A small image classifier, trained from scratch.
Model: 32-pixel images, arch efficientnet_v2, activation relu6, depths [3, 6, 3].
Data: trained on streak pictures of flow and ridge fields, 48750 training examples, 49.6 epochs.
Rows from block 8 of a small image classifier, named by matrix and row number. Rows with one number belong to one channel. Each number is 500 + 40 x the weight over its row's rms, rounded and kept within 0 to 999. All counts start at 0. Numbers have three digits each.
After each channel's rows are labels from the 100 images, of 14848, where the channel reaches its highest value: "responds to" is what is common among them. Only what is clearly more common there than usual is listed. The data: streak pictures of flow and ridge fields. In brackets: how many of the 100, against the usual share in percent.
# convs0: expand 3x3 conv (model.blocks.8.convs.0.weight, 192x32x3x3, each kernel summed), inputs 0-31
# convs1: project pointwise conv (model.blocks.8.convs.1.weight, 32x192x1x1, transposed), outputs 0-31

convs0.132:509464485472462524463521489379564500526548512502535523509449491469547491556499525490589530452512
convs1.132:550478488483457480495502469461534493456524501468527479589455457504549476531514487543590394500507
responds to: waves (67 vs 10)

convs0.111:486530568488490539520490495513470549571477509555527580489553522478475466589504487551468446472447
convs1.111:471419506493434505475459445509472544573556529543529531545468543462533525579501508517496451493465
responds to: high contrast (100 vs 39.5); delta (41 vs 10.1); loop (40 vs 10)

convs0.23:430484508577518430526529461502499506472515489516438505487495504520448517432411438447497467498550
convs1.23:481560483509547509465518496544500459434439491519516498479548426487517466512575481431558553544543
responds to: turbulent (68 vs 10)

convs0.89:483529466515515466522460436497477545451435426485469534465530512485481481434445525514435563433506
convs1.89:546551452458457402509491559508563515491545461465461530501484514487492461489451417529465480507458
responds to: waves (98 vs 10); high contrast (93 vs 39.5)

convs0.154:515451461525560523488448474488462540543551419509535518538524497565472472413470458491434495509481
convs1.154:527505497534514507467472458394516546453529437433517576462496557511525487543495542518531462456513
responds to: spiral (31 vs 10.5)

convs0.101:531504543494569476534550523507516506515560434561511434473481485452452493503534544568490474548427
convs1.101:504546509552501531503486486464542549448482521466522575527412450540554480446527588489468509498513
responds to: waves (93 vs 10); high contrast (86 vs 39.5)

convs0.124:498534526439486564501504441530470475511443423566489501487563487521481492523538514479485520476388
convs1.124:498465551475500477556521421493493554490427452475531509471465543470452478484500520526499425587456
responds to: high contrast (97 vs 39.5); waves (41 vs 10)

convs0.105:539492536449477499541468489452503472383447461465497490492493491460483470478470564488585552464497
convs1.105:534582517443451494506489496463512441404479456469507484520500448563505429467509487491567535501502
responds to: high contrast (98 vs 39.5); delta (41 vs 10.1); loop (31 vs 10)

convs0.74:487482503538545471521470556508488566483541487499459585564503538501498495470437459515447406550504
convs1.74:495424528526502474475495516482498548548553577498531525540479573475490542580429475539466458482483
responds to: delta (27 vs 10.1)

convs0.112:489510509453436494499435476474473573451498432510518524478470533511478485456424522513412529480433
convs1.112:547553450410392445509448540507512483533536458497499519516456498492561463519473503489469491489458
responds to: high contrast (100 vs 39.5); whorl (64 vs 9.9)

convs0.41:452497528400486481511548516531505480512456540544487435444506506478485477533496433566449521475426
convs1.41:457489507462460470538535581452528512446541533480500517435489543505503492513384445522499500450481
responds to: high contrast (99 vs 39.5); delta (29 vs 10.1)

convs0.26:570547512532560489565490479503503534515557487514524498521508544482446560565450478451501411538485
convs1.26:528471577470507542501406426502482460526476524493448473561522504494495532544560448524496428489508
responds to: high contrast (81 vs 39.5); whorl (31 vs 9.9)

convs0.81:475525536497476492528534484459500555401483521525522498490508536480505468470370557520480531441488
convs1.81:534582469462479483517492569551494526462530525474507475506538514491486431488494460544443587421495
responds to: high contrast (100 vs 39.5)

convs0.58:486517515463414531466559567542481417530502494522459462471521480533518518490562443489524547492432
convs1.58:449481498495466550531503492548444508592515553568524426512533517479551565533502528470485541543523
responds to: waves (96 vs 10)

convs0.162:529441513503492544503469478485464500558530468537512543560477488590501558454472513440475552586508
convs1.162:545434513440454478501480533452499470463535470505576534543444514565506516500447551472519429502545
responds to: waves (100 vs 10); high contrast (65 vs 39.5)

convs0.167:502534497510513484465459559489511477504410450473481589537490401465499475541483495486473524513577
convs1.167:560510539561527483470462521514513451448437469464461492559538447579518493503520480469561511509571
responds to: source (33 vs 9.6)

convs0.42:541558480543519541502538562450562507526502464486518503481480444479607504487533530453555491566484
convs1.42:558496527497455519494488493450558538446488484487538504544404429582525458505484548506557494523479
responds to: loop (30 vs 10)

convs0.144:517527462552553498524475538510506477503415454486495525568517406503505536524478533503482496578577
convs1.144:493500483581496499533412508532474466482421461482499481537547445568515468522506469464499549507576
responds to: source (32 vs 9.6)

convs0.143:487424501515445497447517517415537536540534491501532551519391498512550541457460513478508520532496
convs1.143:541465528508451470450490515462552549505583514494552537572433504485488515542468530562478445465467
responds to: waves (73 vs 10)

convs0.169:555561534572546464500492522541486494521538457538447480543533501541417571435466510480517532495511
convs1.169:540516543538496497393424519527475463526526508513433511568455471458532537473534514525521515451544
responds to: waves (97 vs 10)

convs0.159:511538486521560546521500516497487516509516441517505490531558479606500512484483447410480481593530
convs1.159:535406502426519482484511507455503510464453545470568531479437506507500495497483593524519428528492
responds to: high contrast (74 vs 39.5); waves (53 vs 10)

convs0.165:500521558475444529504524475466475601499470491521539559459483564435512495539469533532485498442432
convs1.165:489463517479481496426477475528476491522499473485484528524545529425478474614528457488489462525401
responds to: high contrast (100 vs 39.5); loop (39 vs 10); delta (27 vs 10.1)

convs0.72:533486416560557501479500502469455493498588490496497473513575554561498511448500514457553548464485
convs1.72:592479479496498472474497538445555524471505500399505556529427511556521553492460547517521499529487
responds to: waves (47 vs 10)

convs0.60:530459452540551484556468447496496519560538511462512512514476504485552505376480497487472568496548
convs1.60:519525404471496453482461510462485492516548472441437537506525558531519498512459422491479530433553
responds to: waves (95 vs 10); high contrast (67 vs 39.5)

convs0.38:481487502505450492466522521431528516457453461511482528510440495524527529445438629495496558472490
convs1.38:546496558425476512507506461497543495475553465504491506511462464571422492444495539563484507469417
responds to: high contrast (67 vs 39.5)

convs0.19:489464533467435478541522505463515379481484520526479453582488433498467567528471479494523526494504
convs1.19:495459461521451518564462458461451441518493443517518456581530422501531491475495491476538483565546
responds to: waves (100 vs 10)

convs0.168:447475520472535469458503445492477545488483429519521556481498532490431474514424454480471404456511
convs1.168:505445494506520525474451453465463458448486439437505537489569518526517478583560447470521439514513
responds to: high contrast (88 vs 39.5); pair of whorls (40 vs 10); spiral (29 vs 10.5)

convs0.94:518498483497479507416493531535465441578532488500480528487513509506553532496623446439498534483504
convs1.94:420506457483504523469503436571428459576468498527449492469564516485521538471541496462485547470516
responds to: parallel (75 vs 9.8)

convs0.133:520485470475461471480469522514469513614530404516444561518493504561509517490459480500515551546458
convs1.133:522418485451434533457486498505492473542515507538503561522442507513554558530437540484510415532477
responds to: whorl (51 vs 9.9); waves (29 vs 10)

convs0.78:558532489474469516550456538492452545550492359506495487483496537571488480483483495531496536536481
convs1.78:485452447472476527415450564531464526563536516552484547494497492513552494495460530515413495465461
responds to: whorl (85 vs 9.9); high contrast (74 vs 39.5)

convs0.97:516490443537506463501473495523537463541493557469450541428491464451579464438521474543509547430512
convs1.97:519544482476467418477509560506548514457516491433428542446472522576524466481475498526511529428521
responds to: waves (100 vs 10); high contrast (82 vs 39.5)

convs0.30:488501431568548480498472477557445460527519497507438492522554523574469543458481457450455510490562
convs1.30:495549502503529588473500477580448483507412500516480484480544445491550502478560497442509549554485
responds to: loop (39 vs 10); delta (26 vs 10.1)

convs0.67:493444484553494528446497532443543551530530487497534601544461503477564482552436512503553516487526
convs1.67:479498507557446474438526477459537536499567506491535552573487532516529489593469499524570488456468
responds to: turbulent (36 vs 10)

convs0.107:533470495483512508516482435478495555534442507470535475486481553457479556520512603511415524497428
convs1.107:473456467477464485504492463512468478547585463523502449530525561497443570520461459503418466503440
responds to: high contrast (100 vs 39.5); delta (33 vs 10.1); loop (32 vs 10)

convs0.62:499514478586479462501544464466515542452500457481497537468511551525481539471388519440540542465469
convs1.62:496493591470531510492517430525519516494497501485501532442549504506418434554545504517497493496396
responds to: waves (62 vs 10); turbulent (30 vs 10)

convs0.172:495516417567577469492479474539470468549497475492459455516566501567480555501517453463465479496556
convs1.172:500544490482579573499488478549448484519402489485469496451554481463516492476559484478493549573500
responds to: high contrast (66 vs 39.5); delta (29 vs 10.1); loop (28 vs 10)

convs0.2:438449506552466534471546498463522513574563508570524555542463495522536484505451451477562503518544
convs1.2:476490519518459507453510506489497534482545560531600526583474505492545465593511554450524516491530
responds to: waves (79 vs 10)

convs0.142:451490512465471423481538559500545462501481584490485436503497505459478510575495447580507518451489
convs1.142:528501466609551549484497492418512533509496554490547517522493506428544511495514509434503524562542
responds to: turbulent (44 vs 10); waves (36 vs 10)

convs0.45:487561551504472465496507532489555491455562554509512479512466482527372492495530461490510571461528
convs1.45:526550517486489494514499552457543495484476542525551497546448455435552496482542567465472550484599
responds to: turbulent (28 vs 10); pair of whorls (28 vs 10)

convs0.50:491452529467436508457545524559462416551498515522468496470507526515544545537583485462497526504424
convs1.50:382474444471473511548535459543454475544467520547490481430555521478510529492470506445505529517474
responds to: waves (87 vs 10); high contrast (64 vs 39.5)

convs0.163:482438508428498531469483525515463395513416469508469513500530426478508463511535427516458496505514
convs1.163:434489454493535490573522457476462422489405504456456502502504502508442508469533487505488473510588
responds to: delta (42 vs 10.1); loop (34 vs 10)

convs0.166:523460483551591456579466533442515543481539480439515511518467547465514543507512554493498462562516
convs1.166:548471490502527417530460511521600539512497504442528495538451533494472538569483478525487422533467
responds to: loop (34 vs 10)

convs0.92:488503547520461546517533470421527570425464490508512546509448508501525520464423591483485503506464
convs1.92:515468565451500495478494473491505483484516462484529489498518465558433430512532521601464487450410
responds to: high contrast (92 vs 39.5)

convs0.84:422477516380464448506534516492514477499430477493499474469511498513424462547481465525476482464451
convs1.84:560537548550526547532466514445483520477528511491560492579466525468546539534525507443524479574554
responds to: high contrast (83 vs 39.5); waves (32 vs 10); delta (27 vs 10.1)

convs0.40:490423555478467538502503529421520516455508455519554487521412479506522501428463553517503475561475
convs1.40:563530548513480526488462541497514528462488484478588433563537434521523438549575507521505506528503
responds to: high contrast (90 vs 39.5); waves (73 vs 10)

convs0.46:463496473517524490486543585527536518619571457538500517496471487469492471523543481489498458574472
convs1.46:515466572533495512477503512492546570494516520542564571544416506525540512537501593490509453519501
responds to: waves (29 vs 10)

convs0.44:492492440556552460514488535498538471556582519491501458566492501501471506601528440524482481502554
convs1.44:536509559566497533499506502433544573491522488513576551545443481547543487540503573480523471531480
responds to: parallel (31 vs 9.8)

convs0.83:455566546438499500554514500489513518482422405513515478531508488527408468528475462492531480554483
convs1.83:478494544485517529539479450492484497466433476500558504513497459499506401480555508447554479609496
responds to: high contrast (100 vs 39.5); delta (31 vs 10.1); whorl (29 vs 9.9)

convs0.118:489508554431478485530500474494486544439469544505537455455554562545488511533443524512453544412476
convs1.118:461495531467485467504472522538464544495495592490500449499550574475467485567476446543443556452473
responds to: high contrast (100 vs 39.5); delta (31 vs 10.1); loop (30 vs 10)

convs0.153:506523485536538449498473544468550566486497419411537519442500489474512419466494445490501452476490
convs1.153:550494552477500512454424500503530543431462460445524550488525495555555458577510482538502457454477
responds to: spiral (39 vs 10.5); waves (31 vs 10)

convs0.98:467461513499414459481546466426517514476478489504493515521470520521515542507373565500531513478457
convs1.98:515469536413402510511511493491503471523559506518498489537502478548449507484448489577475471478410
responds to: turbulent (42 vs 10)

convs0.127:463477536458434537453524494505468554493521532559508526460489564514460508492487526508431521416416
convs1.127:478496526486451494425497500538482567504521570512532499506479551433531485561539537526410538447478
responds to: high contrast (100 vs 39.5); loop (37 vs 10); delta (29 vs 10.1)

convs0.190:524445522486517530421481403454463508466527457489523515513519519562477475519450425481507423472485
convs1.190:505471497531536505479505434396517486464479458403499530480499499544466452563520503500572450518494
responds to: spiral (48 vs 10.5)

convs0.77:499536529507444542469539515404534525455491490508517552510470506438561445532465519493595502457496
convs1.77:563557507482428480495471464525536517434500523508544450541542474526513447562513503497596540471474
responds to: turbulent (32 vs 10)

convs0.146:556489499568465514481525512451498544520537477499517495494475512520542483390406454558560496480500
convs1.146:520543458555457499431426496491453521493521520494513496540520487541590429542527528547547503453533
responds to: waves (100 vs 10); high contrast (70 vs 39.5)

convs0.15:534519466487454568463473516483490414502440476496479519558498386527550514481534511482469559518514
convs1.15:519487457532520553511448515471446453490414445471500470498524420527525454455493502497516532579557
responds to: waves (79 vs 10); high contrast (71 vs 39.5)

convs0.34:480415474469407524426542506470499500521490479518469495480417496508525543461471543529470462529434
convs1.34:534555501549539521420488462517485583501485509469565467468536531428529489522564560503467543503496
responds to: waves (100 vs 10); high contrast (90 vs 39.5)

convs0.181:510512573471484537515485478507479577406511542515542520459531546541527465507455479508450483434432
convs1.181:444486526430502485483496510557446527518501569504502474485565576468489486558509464510429549448452
responds to: high contrast (100 vs 39.5); loop (37 vs 10); delta (36 vs 10.1)

convs0.5:477590566499438547510499501501503471436475481527486516541490440507534472478514475486615549481510
convs1.5:486506530522455496507513500486540498440457512506571484564446416497517413528536495483594486526529
responds to: high contrast (99 vs 39.5); delta (31 vs 10.1); loop (26 vs 10)

convs0.126:523526541487420537494461532410557547463457444454518557488459489493552468499474491523497435501468
convs1.126:553479558487496501460479479485553510456492478446544497503500480576476460561521533594535467447437
responds to: loop (27 vs 10)

convs0.37:456466558520435463575551470529482457465521514545467465506523520535485535518440492417552449511482
convs1.37:447458535437494542486495466595414439515455519530471509517551495522513462536553447464486502510498
responds to: high contrast (83 vs 39.5); turbulent (54 vs 10); waves (44 vs 10)

convs0.120:531470438577564462501500495472537518542488431444446542472501471455534512434484567528508512531466
convs1.120:566539505502463411479486503483567563493524523412499527522470526578499488529470480551511470479449
responds to: waves (85 vs 10)

convs0.27:592534422510563520529440486517481502552498476469518465514551513536499522549482495481490547483599
convs1.27:458517538514556528505462448581449469514457534504435490481570523465486545497557471470460549463547
responds to: delta (27 vs 10.1); loop (26 vs 10)

convs0.128:531457535447458512486494457380560475507498455465510531487444451448512484537464543492557516501479
convs1.128:537510458448469471457481436469489439474520431453482517500482482492525439488549476512569401471492
responds to: loop (32 vs 10); delta (29 vs 10.1)

convs0.79:493512446575581477525477457503481486480517490502466484546529494570452525457463467459491507496612
convs1.79:476559495477506565463514477584444450533461512564466513493530453442530472451549484457504560524501
responds to: loop (28 vs 10)

convs0.130:455460585471464503523523488474479487443487535569500466558493491568508561477414544462515531476511
convs1.130:516496602413417501484488515533457431450518491547495486543498515549489497482495499526515516423519
responds to: waves (100 vs 10); high contrast (98 vs 39.5)

convs0.53:506494527464448473504443517451514516467445500477474544514475503456550512425435554586486552443512
convs1.53:560513499459439467483479542481524481503575466492429524527482503515523465489419439577516471445468
responds to: waves (95 vs 10); high contrast (84 vs 39.5)

convs0.10:516542555469477491512526573551433415470496521550451429507549494492512498494535447539535538461485
convs1.10:483511524511427520488456488482429475542521529552446404558534509503519514514464480536491568444548
responds to: waves (100 vs 10)

convs0.189:523505457550583479579496556454502537476561474455548462487499556502510511490547546436495474550495
convs1.189:506468488490536433527519510491587560464467505443555493502413491520464524515472571517478478560453
responds to: parallel (39 vs 9.8)

convs0.18:502455522449496554461528506545443431502466450547450531490491457465550489490589526486474499509424
convs1.18:499547497463493526591494462501490496498414428482472536446457486497470527456539578491446497535462
responds to: high contrast (96 vs 39.5); waves (58 vs 10)

convs0.90:449466494453437471433530532567468398513497520542442509483483495521553505488534445471492527461470
convs1.90:392505494423469487509533492527448432493476505541433503434544533507489461448471483503490531470464
responds to: turbulent (35 vs 10)

convs0.182:469470540406501514498557527521492448515446526533468419422517483457502489503527460534466488496425
convs1.182:541548479555567531473494514470499576490532551443534500525518572428543544553500498479504549530524
responds to: high contrast (96 vs 39.5)

convs0.121:523503533459470495488507550538470390555488469542425455496508476467520536527565446523490509471442
convs1.121:438469461554475513573447453501458520580459431509450432536515471492542528466482508513502474535513
responds to: waves (98 vs 10)

convs0.73:467508450488505436472463479486484517457442466461436546495499536484513494443448542545460575415493
convs1.73:542504458464466407501509524486560503510572454458459542520462531495469503487430430542487468476452
responds to: waves (100 vs 10); high contrast (82 vs 39.5)